{"encoder_arch": "vit", "model": "image autoencoder", "dataset": "seven-segment displays showing three digits", "train_examples": 195000, "image_size": 32, "crop_scale_min": 1, "horizontal_flip": false, "bottleneck": "plain", "downsampling_factor": 8, "encoder_norm": "rmsnorm", "encoder_norm_position": "pre", "encoder_activation": "swiglu", "encoder_mlp_ratio": 3, "encoder_head_dim": 64, "encoder_fused_qkv": true, "encoder_bias": "none", "encoder_qk_norm": false, "encoder_parallel_block": false, "encoder_inner_norm": false, "encoder_patch_size": [8, 8], "encoder_conv_stem": true, "encoder_layers": 8, "encoder_width": 192, "encoder_positions": "sincos", "loss": "mse", "latent_channels": 4, "decoder_norm": "batchnorm", "decoder_activation": "mish", "decoder_widths": [48, 96, 96, 96], "decoder_blocks_per_level": 2, "decoder_block": "basic", "decoder_attention": false, "decoder_upsampling": "nearest_conv", "init": "kaiming_normal", "residual_init": "none", "optimizer": "muon", "muon_scale": "match_rms_adamw", "learning_rate": 0.0025, "momentum": 0.9, "nesterov": true, "orthogonalizer": "newton_schulz_5", "adamw_lr_other_params": 0.0029, "max_grad_norm": 5.0, "max_steps": 15600, "batch_size": 512, "epochs": 41.0, "lr_schedule": "wsd_sqrt", "decay_fraction": 0.4, "final_lr_fraction": 0, "warmup_steps": 780, "weight_decay": 0.2, "adamw_weight_decay_other_params": 0.01}
Rows from block 4 of the encoder, named by matrix and row number. Rows with one number belong to one neuron. Each number is 128 + 24 x the weight over its row's rms, rounded and kept within 0 to 255. All counts start at 0. Numbers have three digits each. After the name is the row's rms in percent of the matrix's.
# gate: MLP gate (encoder.blocks.4.mlp.gate.weight, 576x192), inputs 0-95
# fc1: MLP up (encoder.blocks.4.mlp.fc1.weight, 576x192), inputs 0-95
# fc2: MLP down (encoder.blocks.4.mlp.fc2.weight, 192x576, transposed), outputs 0-95
gate.135 098:117148153088157162104107095151128132141134099109113161161144118092137137131135077097163140128156122113146123125129140153157120128119138131116148163124153103155168124088120143152126129080090090135122133105102136111144158128102176169105104168083117086135114093126114111132135149093123099165
gate.136 085:106155121120162133146131099168102097126149087153126159134112131131136133168098117134140142118133105153100149148121112145082155118178155141107156097096114148132145186104073123092121152130129112128089147149113143130137128102108142117120128112144096147119140165118167117159103129115088144124
gate.137 088:113120153129142119137170112123136105131118107108135128142145148102138121140078086123098152120125057106132109116185144104147157174131168154121147088116129122132124141147108128084126161147115130137150132163124099089112118121160131129169085104119104175130142116152132124130115118096113103097
gate.138 118:132112114168140133128126125103145143169094125100166187110105153134123167105083151129132101130121152117145154102137121100132134161113088120134162132164111129105116123127087081165138132116128203122138148168136121099125128101138141125140107094124123136101141136131105125165099109134113163146
gate.139 094:142151161088128083121125105079141128107195091104131122168097117145121068133164129109105113159191124117118108131146162112141109144124105139133156124133145144138144079093127111116121130147126086114145133190111109132122080107148084078140124119131090116100162138150133172140137119114148142138
gate.140 108:135135095127177179102146112120116128114143075140141143129167148155120109149128121130153136152085153107118083097139101166100097106106156096105117108152142144141118101118059129134160127101127160128143084167122131118092112132139129167084131121080132141144119155155150148100151095090155180160
gate.141 111:158133117132118172100140089110124140140078173079110131163175118148140146149150142089128114154111155158165144153137130133178141129132129119135129176080131144103133100101108160175147107114129131158161115099128094160173143142111128113101116128118162085062126167147167140126128127116140134148
gate.142 044:118117099112103094136082098126110111128134104168114150139134174137139143123096138129098125086108130140130154124114117138100085143135128186176115129101086140156131156127148127121155127118092113128133111156108112110093137116154098121140129123131074138085137115146127138096100115155137140105
fc1.135 099:142112088134122117093133100137136112126112127126146138134076126161179138087101080130155112167119164180159130136149104168146109141103137125104142125068115118156168141140096132164150106094147087131086107146146107126113125110142121151125108153102134168175148107146104094136121144099091118145
fc1.136 090:131144154118115128116090114159114120143131108117152150121101117142123101157150134119100161114141128175149100151139098140112111127178114147095162106112101141129147144087094125122118176133127104082147144162147161118137078116127104157126145127140113088160095127135171123136148111144100134148
fc1.137 092:148138112134110145107100165140104155120132157152132126128110126158115141126159146135136115126146140169144156132116150157133088099104082134151111187114133111141130123149140104152151064112111136082072120092123132171167155142148100138105167155132136115145126094118120113116133128141151163134
fc1.138 138:143146123161148109147158126115134174153083127123171116109120083116138140150101146092153085155129140138156149121124170195120116139123117158095130165118132099166127105110103131105095124106137137107167144121117098130148113143072132136133120090110129095109129105133123117121121093143128128107
fc1.139 094:156152142135122142099117112116157117136153129149144106164135141187121129127139096110112109121159095109126120157129113140146158131175068157102129160141137177143144135101141140108097150114120138135148118135128158105176123107151132119105114108122093129121135099104121145135123133105106108121
fc1.140 103:164123087107153158127116147112129134124167079140109153130091138164128153079118120130107164153138156134149086090142120188161096149095125131134111160173157107116186154134133125108103101083123148107158120107145165098155136114094126124127144121099133144140107182137172171097106099115125136170
fc1.141 099:124129113116161118134139144121097123106110087133111154102116164123156134121126130145139091114097128146092103155136113139114106145118118118110118108196128111135086177168103108109132121143089151081102139096180078145142188110118186157098124134144103102160115176121099152160130104149086122109
fc1.142 047:107130163099126148137166167119133143114125114151123115121136132122137125146161125119121139154187133141133115100154126109156135134134141098068141138124170146131151089107124127102112168128140105153138125098141136102151121093089133119133126133155174145189114128094133117180152136138107110156
fc2.135 098:123076143101137176147143127150124156187145116133143108139146106121135107161160132132150101133131145117153122119156149152153137102135106141146101157080093164158121129125129139125144140136151135122143157111170145134139149146152118135125150148116127097096130104152097150140094108124133158142
fc2.136 087:155125135078134129145141141113142145099145108108118119135146138176077117126121100121152135148155110105110111092068161171182125145188112129155148121091138104129150123121108112106102123093113127095151144107118156128119136149143106172115115124155131159137092106188141131158114089142165111151
fc2.137 100:126118133099108126124122128141151103145129151144140123171117085110124161131112151136114152131070099106103114117146148097123130158100149106139112129145108094134145100109136154096090111182132103109099123075084101144132133161082107108144141153171109115095151178136146136167119143190159088079
fc2.138 119:135123134117120126102159135137089134103135134143117135148118143126149046125143116115086148104166100130150095174116142118091128081144174149109097093167122130095113157110135152129174138100142132090090106119148130095125146130130155122126146119132178182123118142129186147087132090063176118127
fc2.139 093:105114162128126132080125106147124107102128166163115143133114130136120137143130123148152123123142146154089141141135123109129144127099126157121148104114144136103133115101105136096172126116155109123136136171111138145107095143117125136141086149102106114096152108114084131132172116138157133105
fc2.140 106:126124085111150145126093151112121156142149075123134097085145111155068090162114122132137135160135145104154121086091149141146123181141132098141112106093145147153099165146122102107117142124112100139155121112086119179159167108119142133090136134118116103160135111108124142157111075121124132113
fc2.141 111:140120162143137144107160095102122113120145142083097193115151095144087124118114135041099115114163143116154106151170112148121144139163155154119138103111170103122109099118138159131115101124112116162123146102137109139140123178136167132113115145121156104127132169122135124134096147120084136172
fc2.142 045:119098101135103121124140091134137159141119102132156115117140177127137110119095137138118134148131192153114150134111149108085102084165095123113137128156129147075141084151085087101163149129124107082125134125119143151123117131143159125165101112122144157148109132128134144139043153096131139097